From a checkpoint of a small image classifier: width 256.
Rows from block 5 of a small image classifier, named by matrix and row number. Rows with one number belong to one neuron. Each number is 500 + 25 x the weight over its row's rms, rounded and kept within 0 to 999. All counts start at 0. Numbers have three digits each.
After each neuron's rows are labels from the 100 images, of 14976, where the neuron reaches its highest value: "patch colour" is the nearest of a few named colours to the mean colour under the peak. Only what is clearly more common there than usual is listed. The data: made-up ball-and-stick molecule models.
# fc1: MLP up (model.blocks.5.mlp.fc1.weight, 768x256), inputs 0-63
# fc2: MLP down (model.blocks.5.mlp.fc2.weight, 256x768, transposed), outputs 0-63

fc1.314:504459468489486492505487476488507493487497462505506525471553495559502521509488541496520540484471540492519507489493482549467485485510498477518485503527519458492458522494540470503494505507511546
fc2.314:493549499496488490490471511466478518533487507552472472508479511495474440491493492522483506546531508535470465512502499456498505506494509489490490533521530474505530467504433503488492492522520501
patch colour: blue; grey

fc1.747:482513481545497508491483535515491508502527503482507509509487475545457525480493480501537497517500515499540487500495503440535535503511500470464499547508469449521479467461499510520520488518495513
fc2.747:515506521505494535511473476478497487500524521498491509484473467437519486490502509508483476487478519492528463455535508561509478489501502546485496478527542492483514532520536505505510495459545490
patch colour: red; orange

fc1.116:542468522514498536504502489441512485489497510494550518453519467541453517518488536510514507505489504477525497474481528532493525505499511508526515509492516504505480496513512518534458551493470510
fc2.116:496534501508505490476502506529467520512468500492456499495487530488523468502493487530493498517528527489489520523500517474504453488502517505488537516536495528496511471500509476478522470504562507
patch colour: blue

fc1.696:507512529480476536430499484489511505488531483524492482497512454472473486457493513462537479503469520516492477521517471512479501490518521492537472534522521521441554522501503507546481492497548499
fc2.696:561509480480490476524521492511468520521455483506466491485484521510495478544475479518501520462510504515490511469505494518493503477489445514483500517489477476568477502490495497462541515499474512
patch colour: blue; green

fc1.163:503514475479446520468506498497518496504536493450519506494511503482506525469495545556494478505500481439498455486513520464470495547499479461481488453475487513467542462535510473486505514457567506
fc2.163:459505508510481522503478440521463530512470551534549476504503487486505495499515491457521520503511488529503547548487526504494530489467531518492483501548501527523497521502517509519490465468467495
patch colour: purple

fc1.391:512511517502505495530488483494528493468525477499456516507521492505542522501527515485489536482523467466492529494493469486489471445487449472460478514464440483468473500525502524542484490505521457
fc2.391:512467489500485532523463524529454496480488530487492479499455508498481514505519477501491458521470525540489500488468507476496549513507554527494476479507518502525494468511474464468512512490479488
patch colour: white; pink

fc1.492:510471504447464457496492504503528465473498485570507551492517497519500493483519497507532492554483466521480480508494465528453520514466515521514489481492513453504529500476490484522475509491511517
fc2.492:470501530497499514493508470509479527527510495536493470492525519477477504474494474495501493497471501501531503515494455506525465491505508497513467512503534513528510482491465512511539468500511523
patch colour: purple

fc1.440:518526510535514477487526524519473521503524510518516549497498533520511486504487479487535472477527475512517446507491506564520484515502504499538512462507519494541465475508553495495489494477528451
fc2.440:515525497449507523491475485480526488490452480515483417517490477490490491511494492550509529523482483500546518548521505488485514518526523449481479505488503505496500495497479481495480480519512538
patch colour: white; pink

fc1.223:505547540490473502500547533490536530468509480514505507459553448473510532462467486483508492473447570526511504493483534554521467491492511466496489515506466507459456483499521478516555533501506488
fc2.223:468471481496507505552464467521496514517516462523462555481448534511501508516491503532514481505538479473500477482501482473528484518466508563488521511518505476533520520517511513498473482493481486
patch colour: pink

fc1.201:476508529507485507512467466495511497522520488509458469460493505496513510494498532540507478465492540486523482477494495514518507560500523524477520470527533479518518533497483500522468498484503541
fc2.201:553487465501500510468487526477488522432487529539497502472499494489467517525496490496486510490481436512494544511488510490487512492485476461536531498473511517485486460499545515471524507496520508
patch colour: white

fc1.636:495484498526535516515519473462503475465480494483485464520527496507509492488532464467483441506482476484480509504553450495515487464470544468512499477503500480509521476521479505467491484493503493
fc2.636:501558537504498482500503498515468523501488462494533511480510510510494468493500554507469538507558482512515493480486548487492548508492520477493522543472514491482468475536512482529481505505484482
patch colour: green; grey

fc1.461:485554513499527529477478510525473497490506442494495414561513486466463513442468508492501489485509496488503495494445502494531472487499516517456524517511491493523501520506485563555467496526491520
fc2.461:486502501498502496507511492519558503508498489504502488520470485488503515489531526475503524508506482458460527505542508521481488516508540491520479498481476544500480494538500495513519531493491484
patch colour: brown

fc1.672:490513512465483492482488460519489485498465515545464489494536502478485492538482503488500511525535507520508487483505477543473523499510476482501458506461521498540519573529515519476512477491493493
fc2.672:538526478497510521504500511454511500507550477481495483490473524516517483452517497527481513480506534535471481501510494491507487518509508480520490507506487486453514493497519529521511529509497508
patch colour: green

fc1.94:528492526544512501502481504475481506505473524513491555473498516536513508534539531490487551474491467519512514491504514462490539533491438463537478476527515494497490445486518504511531522515522503
fc2.94:501501530488441515495520532526506497518580492559537492544501483476476552447540504502523454470506479465548488517468532558534490531472590464492509525466486505505496510502482501479534507501503537
patch colour: black

fc1.573:488469471457517510516534523532495493490476470518510494532525451516463508506528482483520550519537520523526511499507574476506502512459509508530484533502529544496562515451512510489506533464521492
fc2.573:513531468487480503484495496490477513505493499506478488511438553486536525480484533503498469525474475524498521480480495534479516501486475532522509537541506518443509515547479523503514497476507515
patch colour: pink

fc1.347:493513496505486546526481529477487486491526520516485512491521487507495478516516488571522472515475495510477488456507502507525513488509505514428489515506470455480472458465493504529498523518471500
fc2.347:474518529496481493479459490517509517496530513464526435507464492476512483468492490502507507469426466487541531472493548535452479505501506493513547447505551515510500527512455531500513505464517509
patch colour: red

fc1.300:512501471584519494515526485544451523487495483511506493503456499517477462500531480506537487512474529531478512521518463527479503488503519451526498521479519512510534519520539488512467500464550512
fc2.300:495498507423491502492484519499527513474521468491478534496497477469505517496516528499530523514547474513504501509512511477533522534512508504519502475505497502510466496495500485514568505537483518
patch colour: grey

fc1.535:518488529496533503524511548477493490507519477481504481472507464464504513466501477528489443480544476526508539499524493485451482481461490517512482507491543505473494516451486492481521491493518529
fc2.535:478518458518483542491495487510518488506506501542522486479493497514495489504495522482498521506455487522494490493479528552482484505481476478474463478515491521520470478500470527455482490490481467
patch colour: green

fc1.645:526509462515497466541463476524443516461490478472529492537469526475521487513484505516508520526526482524489483502529495511534506478515542502527504519567474493501516498463499527499513506491535459
fc2.645:522499508464555527470553478485481484504487496513431514485532504505553506494488478488487523505480486493520481467496475487496476488488515521517470522486508492492497483479503503557510478502469518
patch colour: orange; yellow

fc1.34:499542544506494506500499486502515511519472501450514484515506533514512513472483493478517476511509490492500506483461492498492484500500532507451541518513494511432541495492550537494520503516511476
fc2.34:510488474465470515518504519484472493506487505526512530496495468512477476529465513499505500506507499443454498495556491477559544509508452509518513463511514505516449510521465494483516493477511464
patch colour: blue; green

fc1.646:497507514496515511471501511502513496503497509499483530475467499489512498463513510474537533531487486497517522527489472519529550513470484497488498485546499485567500533470537526514492461490443531
fc2.646:514494475489519526522487505510483484467505531476505504518547493488492513504503528492488514473528520502508496494497535521480458528517494514520510485484488535447459482482462502473495518476511450
patch colour: black; grey

fc1.182:522489561517487514518524498501494461547460503510481474496516523513511490431504473532483505490522529533489489486551482499532508499518520500493482485506534530489511499506500555488492482454484480
fc2.182:483525505488486496458498497428470517500492496512515570470463484567488490497480479476516509507450468473511558501464478489460486489550473499555486512527546463554520492477542469531533499509538491
patch colour: green

fc1.225:504500475530477490505494485507532495495491545516501521506481497493515537547499504531490555527509503497509465513458517512491515520535522534530525564509522503462467527487465485470498498488488519
fc2.225:485497531478528503503468511472491499514496476498478532506532492465506501468489509582480433474488524490507537485523515464490520473482449501456443463477473517548527481509526508500508532474517504
patch colour: brown

fc1.40:487492454486498505499491496569554494532493487493510489522496497564494522482459488499494470488543499488507490516483528529524546509470515511502481476469536480513523479486573535475492521493488494
fc2.40:513508519495534477493508506458489509481496489485493516528477510489471491496500510550476528500497496496486490534486498493494526505510481526491507505488498520480532548524475484497496465512498500
patch colour: black

fc1.491:498479509533463535492465454514513478465482474518472476455497501509526504509509493443517509519531479543469502514468498476472501472492482512525520481488467499528543499489458521519497494475579508
fc2.491:510576521470513505539464542490463526495528501505480490512484520528467464530487517496498503501467526526525484475473517524488472506502500489469560550510518555477475489538556494482465496497455508
patch colour: green

fc1.524:495498508504536496495533519503504499462541480517520522454496492530567500480497500461489496517516505473558470456507533513499495549542546496507498482525523488480496482524500517473488511457506526
fc2.524:487503482508506477495502520544552498479493494526479476512481495508452509489489504511478498471471532511506504450489479496514521492514483506477543540558484473526492481485483521479513476504517498
patch colour: blue; green

fc1.63:531470521487518517504513505488445419494484510511478446475492498506507480480486534422503539512484481499549507517510512533485479498474512535547495472509537524499490532512497510513507469457497477
fc2.63:423528502503491499488502464484503529492556506539495506519525511490503487504540470555479460518502523501523502463468483500518517483543501505498494486476496499480524473484546538470476543477480498
patch colour: blue

fc1.210:434476480488480483518506489508504482548522524490518456502562473517495492470512512508492547478516505500512461494497534492485496526509512470493505492521489519485528513529506503525493492520511473
fc2.210:512552513508493496506499521541485523471472477526437534489451489489475480483483507482503483531475536483521527506513476463512540472497510524483479512475506446524483477473520467481515508490498532
patch colour: white

fc1.605:530510517462512505487496495471480499488424518515529514455490508529514486422468446482507494505468487496501519464487452501507488495468502516507486506517540459491508499509470490508489538488477480
fc2.605:470472530490496504516528477501513504487524518504489519509526511484463516502517520531485504517532518496493475535495504524495528479507526436502490476484488526476471510492532489481514493515541481
patch colour: green; grey

fc1.207:517526470497504529497438484508504487490505490473475517486477503480478512514533520530479513522506436491453509496504540497535515515518491517498490474506483485543489514523490462498484499522490487
fc2.207:497511515490500508484520518474495468494523475508478511507505459502493453468506496528559499490467533554512492475518520530511462526500545524536505493520487474472461487540460527545517513492500502
patch colour: red

fc1.58:504511531497463438472475487493514495519493537517516502482477517508500490487509483511538506464513525509551489492546521512527533524477523530529516507537474524509498493462526455501503490480490516
fc2.58:515467448459502558510520494531472542531485491501499584522531488470490491494529493477472475519478480494485523518468502520523507471523477499498497486495499460498522512486494516515516492509491498
patch colour: purple

fc1.246:459537537500501509522470462536499457491432482455502487496540524530514443474483541482487493456507439521513493470509473492531485494483547484521521520525499483482509505508446521461521493462498473
fc2.246:565490479506499516496532527426507500518517478548473540504501491491536491530526495508522492473495548509538514509511486532489469472495476519459477491494519512527541518510525476513468533526499525
patch colour: brown; green

fc1.232:471517493478499490496446477505580467488422507503493455507539533503529487526453510500496471540500532518534502508502524495514476496533504547508507491528497492505524500494443505516488462454441494
fc2.232:504485480533533515518510530507450502505550501477515545496485463497472477501533526473508504445500469519486517513514497499494510524480515519512502507515458463534476477507557475456489563552545514
patch colour: green

fc1.640:497530491487508510498508533503484517569507529526555482507462503543477462483521524534512485475536494419493471498512480509512503478483508503578542516497502508491488507506528465480476476521516505
fc2.640:501495528519503505485493470555511492480515509505505526490495441454507523525487484502513530512498489486545524505494555498508494500524484503444489443487512491490495498489469530524546512460499488
patch colour: blue

fc1.505:495509499533547519521515526459494541493514492472514480476478501494467504494470436446518470484530497559478504477514471525532516509471501535490542529538497489530471504473534508496478469494510479
fc2.505:505483483480457524492521507560451512491518483504516533479516461483517511495518519542529551492450495458502492518476496514475505482492505524510474524491462468499501459514483491500517525496508577
patch colour: white

fc1.447:536484530511505483460498466479562513487507514475514586477499489496433508525521516514535491485501495495515526468502471516497517505493498491547473523465497508488494524535458437536512512503527514
fc2.447:493486460476499512508530480520492526506451497510469517530507523529489448518472490494505521480511542500516500508466524477471513444481505505518498460499500498532506518476509519483497490476486482
patch colour: black

fc1.713:502508544497542497516544511508504491528531540494467496491484510513483458494504535480476462490515472480490549479515464518513553481534482489493483494477496510451463507496571495494484487485515473
fc2.713:489514455493493480475501503475504505493492484519538505469501466460502533526507436488499519515530531462499452531457516518499479490484507507462518545515521479564519497523427526483529514495460535
patch colour: grey; blue

fc1.396:507495465506423471485471497502554529502487456494532533529460514512535487510526504518515514461522549491533499513492546499467553507514479517496521495482498473479526490460508508442431505516489443
fc2.396:518500494504508520511514505505473534524501512498467469491507507473508484447502494535490470538471506528493473506505469497536510530508500465508449485500498509537499524550496482537539502492495529
patch colour: white; pink

fc1.325:514502517508516469462517505476502484502493527501473499526438468517538501512517505495500495509490499483503524511506479458521529469502527505568476467478435536528545501502498513508445537496463476
fc2.325:506477496531513505497507530510492516492508511509552473485538512488482474481486511501474509486504494533487496523523477511475437506477463506518513501495460495473492474528486431455523502494475519
patch colour: brown; grey

fc1.19:500521541484509524484514497478505507488569498502499518514509472498543522467514560499485471520497516515486490526491495476515520488467493523529503483508522498505555501443472511538486528524511533
fc2.19:566536467494484498463488509477490495493431495499477472488497525534493509496511479510488495447500493476531488472553505499507495501488462509511530515484507517522489497559523452472489475474502469
patch colour: yellow; orange

fc1.569:490517479508468497526493511462450508480487494524488488532539520520520505472484516505483493527497499553544477508501530515462476494487490514520529506495483510557540442482464503544515503477499502
fc2.569:515487479474539498448543494489521502469512483492510524481481455530556484473544524460502527462509524444499491460551508485501498505484495520498479526492513472484525536501514484443483532513535461
patch colour: red

fc1.260:536494505471505467485537468494490470529456478489441550489505520545500500496473499526504514481501527521508504493513518511539492515488495513485517463513503513478510496504524458543524475508520500
fc2.260:459471532488484510497513493513504497492557479465541472523512484409510456479512491507489451461533498488517486499526537505475506515504518479527493537492506514535492516519506511451498479474488481
patch colour: black

fc1.721:481507519524527489460514535512505495477481471474538488479463503483485493488476551521536530499488529544529474510533493480507495557514529567485464445508463512517526501530466494536485538488512506
fc2.721:509482511500466524507493500491449482511543504508463500481528532508526556511538486504496488493513489464492522454484521525481467501481509417516508555518470497494493507489511516480506493490542530
patch colour: brown

fc1.593:544542505503488441486502512489500519492420518570497531510528503516500500521471501532529525486492495519520479470550497498486515496508457478516495457504497479514440486486533480473518539509539515
fc2.593:514463482526508534516491478505517492505590500465468479490480515517514492477497495482499517516496543515485501532451469510456464526522572500491502547500456509503561478503454487527523478492533498
patch colour: purple; brown

fc1.517:508452499471528493542507496521504498482477497523502498514569504514487542491492512529533502491495496481507510507518509575504468496507473530531534502508521472482499559470455467528504516532532512
fc2.517:502454515498444504449502517531474504501564524501543469509481475483475469514494548504480532556511488495520525492508485473486492536465525492479482488498518508509494455494453489502522465501513489
patch colour: blue; green

fc1.545:553520522470479475439477481468516464463476498524527513424513534487527494429535497525502490500495490484490460480468508501537535502525511502511473526468520485493511529517522494513482512454541521
fc2.545:510464494476532502517476507528515544481570490531506498473488498492476500512507505506485534467504556491519560511541506486470473506474506518525498477508490523506506490439487480481468512529447477
patch colour: black

fc1.222:476526562516465502530452503466478493504491527556468486478515508486455517526507485498486473483434511555514487521527514519477501497469526489495504519509522525584511473506491479509492543490531510
fc2.222:537516486518487500473521487549522510484489508512542501455513527510544490507524491492470526491565472503511505500483504501532457530498458494521529488504499501438524546511543502446516525481512481
patch colour: red; grey

fc1.690:512522484514503542483531471513513496519492488453486517497533493540500517527476487495468508512480506491510491492500489516510543509482498488497510557496530560509498484526463499464482479500466423
fc2.690:475480542477487475483512510518528489518500485528503478516491511471505506516532504527473545512531530486529516497471540507511474537486477482462472449472485457492501484495508491549490492491532540
patch colour: green; grey

fc1.277:481523547521475512510502488484488497503522516521542493529492500510522515522529486486502476515488557490526494532496467486496465497506481468539530472529538519497522491501480515493493497501506495
fc2.277:537573497443486476485487521536489496511464472468426499495521507525516454444490521494502482495486498487476518503524516514536509513510549486517484535480538504501465516505493531525517486489483460
patch colour: green

fc1.53:531527502524514458534495450489478494473485471489522541482543469508506522569503484467487553486468439508465532517486467508465515507535519511469478496497502486458503473498455477509510497562523511
fc2.53:483493520498487505459478522515507484508511533496513453542474535497520502500489501493496464502521536529523492453481536470545499551492510509525561497470479504535492520483523487515486505447493491
patch colour: black

fc1.701:505528508496478471513519482481490448503543484505484472488484497543504440538489503473523515529538440497554503516484534512511486455520497497517519523491474516472496492520484508548511521524515476
fc2.701:485519495485480490527536502513470489493440491491541535521543548444529531521486491514480521487465565546525489511515505544482523480499479508489514524507500511507500482474498540490495452480487500
patch colour: red; brown

fc1.674:521532524497485507553488508471508537486528491519497500508502493512489504487529476554490509508511441477498466497521519492494502498507443497472485458533495511519494508517482512495514590505488509
fc2.674:466474503501474477504508473541502466523479507486499539518458510538512487471467509443545483471543517509510483490505500521506465513512495506471525517471482487488507488519544511496454498522470504
patch colour: red

fc1.198:486489481501536532476470489526517485513515485534494500473496475528513515442483486473503514538484504537484546568492472503486542480496535506512523514472492464503513504465506503545493508474503491
fc2.198:504491509464499461543521528472517486497501463485490464496473513476482499533468523513489518447482474499501508457516554460518494481498472527486468486566487513486491484541493497459519480509487452
patch colour: green; grey

fc1.169:499407495495463511502538475500497517482458463530436497462536529495521437470502465489455521527491510482505556499542487504461490471493515500492458495499513548519533508517508499500517493460511509
fc2.169:482559519513528493470483483496537562524481488502522490504490490501491487552513491543465459473505501461504449516464521509513475496473476514514498482475524503433499546457554499461483515485476512
patch colour: purple

fc1.309:577474526482509520460519524480518551482501494497479511529499501517527478519518487553518481505537488487478513462495530483503484507531526496516477506505499489471494466574527462454498512474512510
fc2.309:494532507489537509501508491529461505459488530512472488501510454494509516451497472461494530525502537499485482487497466505466512497499479476506502472481524496531495470505450521483504468500480501
patch colour: blue

fc1.324:547475507484482519475474467527527529473513477474531527509523519476476532472466466554473484447508501528499528533535499503530461477532495467482503464482482519495468529490540496454547465532504528
fc2.324:457497446501508484535530524498465514501500463492475516491525463540480480485515554463523501493464505509527473445484512482511544492501545496536535499502527509539536513498464521518476510478527461
patch colour: black

fc1.152:475491509481461507515489467524499502500515494498466468509512518522506461507499516526462473513438493512514493484417480487480515525516521502471504559502475509497491561515517520571489494545462497
fc2.152:496523453502501535496461505474492479474505437509499558485522504552523486502477504464500550537511514519526516482540494488523491493508542475489501478506497500528494489509477477425491473511523503
patch colour: green; grey

fc1.381:496464561546459515524476512491517517468526534530478545458495492476494508519544480480501525487464491451486488509483475489529501488511474489484487497516472473445498508479476500553460529467492468
fc2.381:517510509520514514515538482507434498476486515452499536518452490524487516445529494475482484495512510533515510459474559506530530507501527508539491531508484503541471472523489486476516485510490500
patch colour: white; pink

fc1.56:445512492506492515554517529483507511521511504464506521491491471463467524498488485489534511527578517508504497504522478541508522506446489506485518507566558470537504516478506522487490477492579493
fc2.56:529481492547504490444474495520479532492507484498502481503516494449525492460488521464504527430434484497486531507477500477488480511492503526488491543485458536478456412500470452503479509493473530
patch colour: white; pink

fc1.265:473564530476513535493511520516462457520507490477480495471500440512448518506503490519503535508465506513544480468471524462510495488518484513500503506547524528469526496500454490468496491545521497
fc2.265:524471523484517494506530520514566482504459467478443502500481548490447546468508504465490524526502513473494502522495481468499515517517476492472496534515494539502554499513520483470497481573447504
patch colour: red

fc1.707:516425486477505482487517535497494544509519497550518460525461471484486529511491489503518524462470484504513484505503478479482491522534543510542499489560509541506491498539547495478486471514512512
fc2.707:469531483552479541527511506520466497484463497447449529499531509473501501475470540508470503535533542475481483502474499503508506484492477514500544500477487467498526506474447511477551515464479515
patch colour: black

fc1.339:486487499490510494534504480507489498500506513529478500488522533527504498503507481494501536495475516488470520481511504530563474477494507517455504528496508477477536508477478521528491515513531506
fc2.339:522526505497484522487478503524532541501488510517527522495475474483512510468467499494494489485509411517448491535470510506499537478469502497468484451500481490524458510514501511478505493490520507
patch colour: white; pink

fc1.216:480525513550518490487484518501519501505522554476482571541517527524542467474450447499537469507519491479489476538465497491479489514528505520512499487528498481566518529512514527556541520518473507
fc2.216:486494553453473509494505513472436495485514494545486463470504453468449504472516553477494496488510509483519505521483527495492517508492531524496484483480505520494485495515473479474469537492478500
patch colour: green

fc1.449:505460504492485497512527496490519508480502524485519442492513537530508505496498474487524470519489510509502552476498500509548494526496499554482528512531488535485486561479538468476493478517559484
fc2.449:504558498522553504522496520549480490515502485537521539516505464482481539490492524479497508497508487475460466512510485504436485495483511418499500496518529495523480470512467530496508494483485522
patch colour: pink; grey

fc1.41:574523558515468476501517483511487471484430520497492494449535480481556488527506482476517464508505508503494512468469523542473508492526518500499509446533505509438530488476505521482485437463506524
fc2.41:435457457483494481480489503504520533505564469518512477524456515499439481468501491475497547519468522520498497505487504473471532536491557546488512526514492500508474478504457544490512498498490477
patch colour: purple

fc1.364:530532509552456504478485497486532517499508492515470517500485490479511510456556503491500505508500519446508489482479479507530498495509481480504533494469536494511498476500525554496477499509482536
fc2.364:493515516495486506496536490531462483482461548474476489504558521508510508538493523518507476490488469537500514517522510468517462521502491499538500517494511491495459531501462481500511522437488506
patch colour: black

fc1.181:510472499518532480526469497484469511504488515491518528462500486516489438508484498457481507491477488493494469503555506506512543526507474493489481482493523529465501501487509556535513511497446488
fc2.181:507491478524496524468522509495571513510466481497477509477492521479534477529534504587488477488491535478523534495476492499500508491476513506538530483510493501504511513501506452463493451464488523
patch colour: black

fc1.691:479477468534514498520475489453471502507520485525458474466515501564473521509499489463475502491500505532473514497526499472500482504480512476535488459475479479537562478502457498521519505454486476
fc2.691:508494526470496506475500495522511488477485451513534504480451542456530497498515523492503515466503490467524516473528501518469515509500523538496479458531549494475462505516549499480419486527543550
patch colour: brown; purple

fc1.649:493511532484485503546517491524465512473479502525479509468518493518486513479517489474512496443527505540482500492515488482489493484468503521476527483511502509530519457517454516462504506469508496
fc2.649:513516498524462522456493497491521467519467487506549524500515548480504503517498518512504479567460491476504455499514487498503545503504482515473505496521501494472456515480540476476498463562538521
patch colour: white

fc1.633:508461484510540493477465487463518486503423517509498483503516467531503485509473495502529538508506522490536458497479472516533522536522519518509459493513537491515490489541470486456495480440496491
fc2.633:505516536478509487482528509556492507473516469489488539489482477447485507447507558486485462530515506521534467502473520455519481489456455470491551520485470521474491481518481499540505485577501466
patch colour: black

fc1.751:553487516521526530484497517484534526545505495496541462506513517487510501490548463527528563491526476473507470503490551494481505566508496461490496510504490545532480515486466504514506508514489474
fc2.751:492508518507525496518515488507518517494506481474482500500475470485523485503503573541514427517446499494503505500494481501534543496536508488483514521471469478496519483512515493474456485534489509
patch colour: pink; grey

fc1.7:513486498492475552534481504507505497485494501512486462489491480557544482531483526491514520521500502489489525497500499527512506495473518536472519518535523516473503520488531501473475492497475546
fc2.7:512495522500526481519483457474514495464517544484581506515479498497494523486502496473498507506464525478459487514515561496546497498505512542487497468506497482510490466529478549504528469453495483
patch colour: blue; grey

fc1.191:491541552475472512476495440499520481454505485514476513474455512470485500491511483507507511494504470523448469491549505497533499541474479509544466452510491441530494475508490491490503506495472499
fc2.191:496458483493496496505504510502427497492506501476487484496550522470496500482485527486481497492496504474526529518483500473507481490510526511487498567533502514493511484504468511536500490481494519
patch colour: black

fc1.211:460492513516504471522520512505515540459526504456478497491497520452535511474506540507506496539493460508435492550514467494486508509483493503486489491528499501501486500478497539538482498534484496
fc2.211:487487492506488504495530491524445505514501521464456512505532452516501522458507490472512512459456535477556526492470559492522502517490517505521498452465472499509494478517477507493531528444482522
patch colour: orange; yellow

fc1.749:508510536526453537518538522528476493471501474549464579497498470563483519515474490507522505471491497514508500506495479523538495495474532500497489502569519510531475485494533520470538482507506434
fc2.749:512503447489504530485483539493523482506516482495552465519522524484522510483509500498508480516502494491480500489490521483483474530510495504511505507461490479497497535515532472531506550475511535
patch colour: red

fc1.103:514499558461527500501486509483476538493461513573468480478546469512503491493481523489496470516513544505506481512500486555466478521493475548522508509533490482464490532484496514503509517484517515
fc2.103:505442450497493493461539508551494471505490474450487463493487510504485515525504502513494512464476479497516521516468504435503508486498476479509468480482499479504549495504549460493461479465503515
patch colour: purple

fc1.668:485477524505490447488491489491493520454524483513499522492464517500485535515511540504500473481501436498507502503501536544566500505520486467449492525510479464507524496486496487488475496454500555
fc2.668:519545483439537504508486479546504517486474541544540516495530491481516521518496506484514482491550516521518504493471453487471522522479531489566491556511484519484452521489487502457515508497555490
patch colour: brown; grey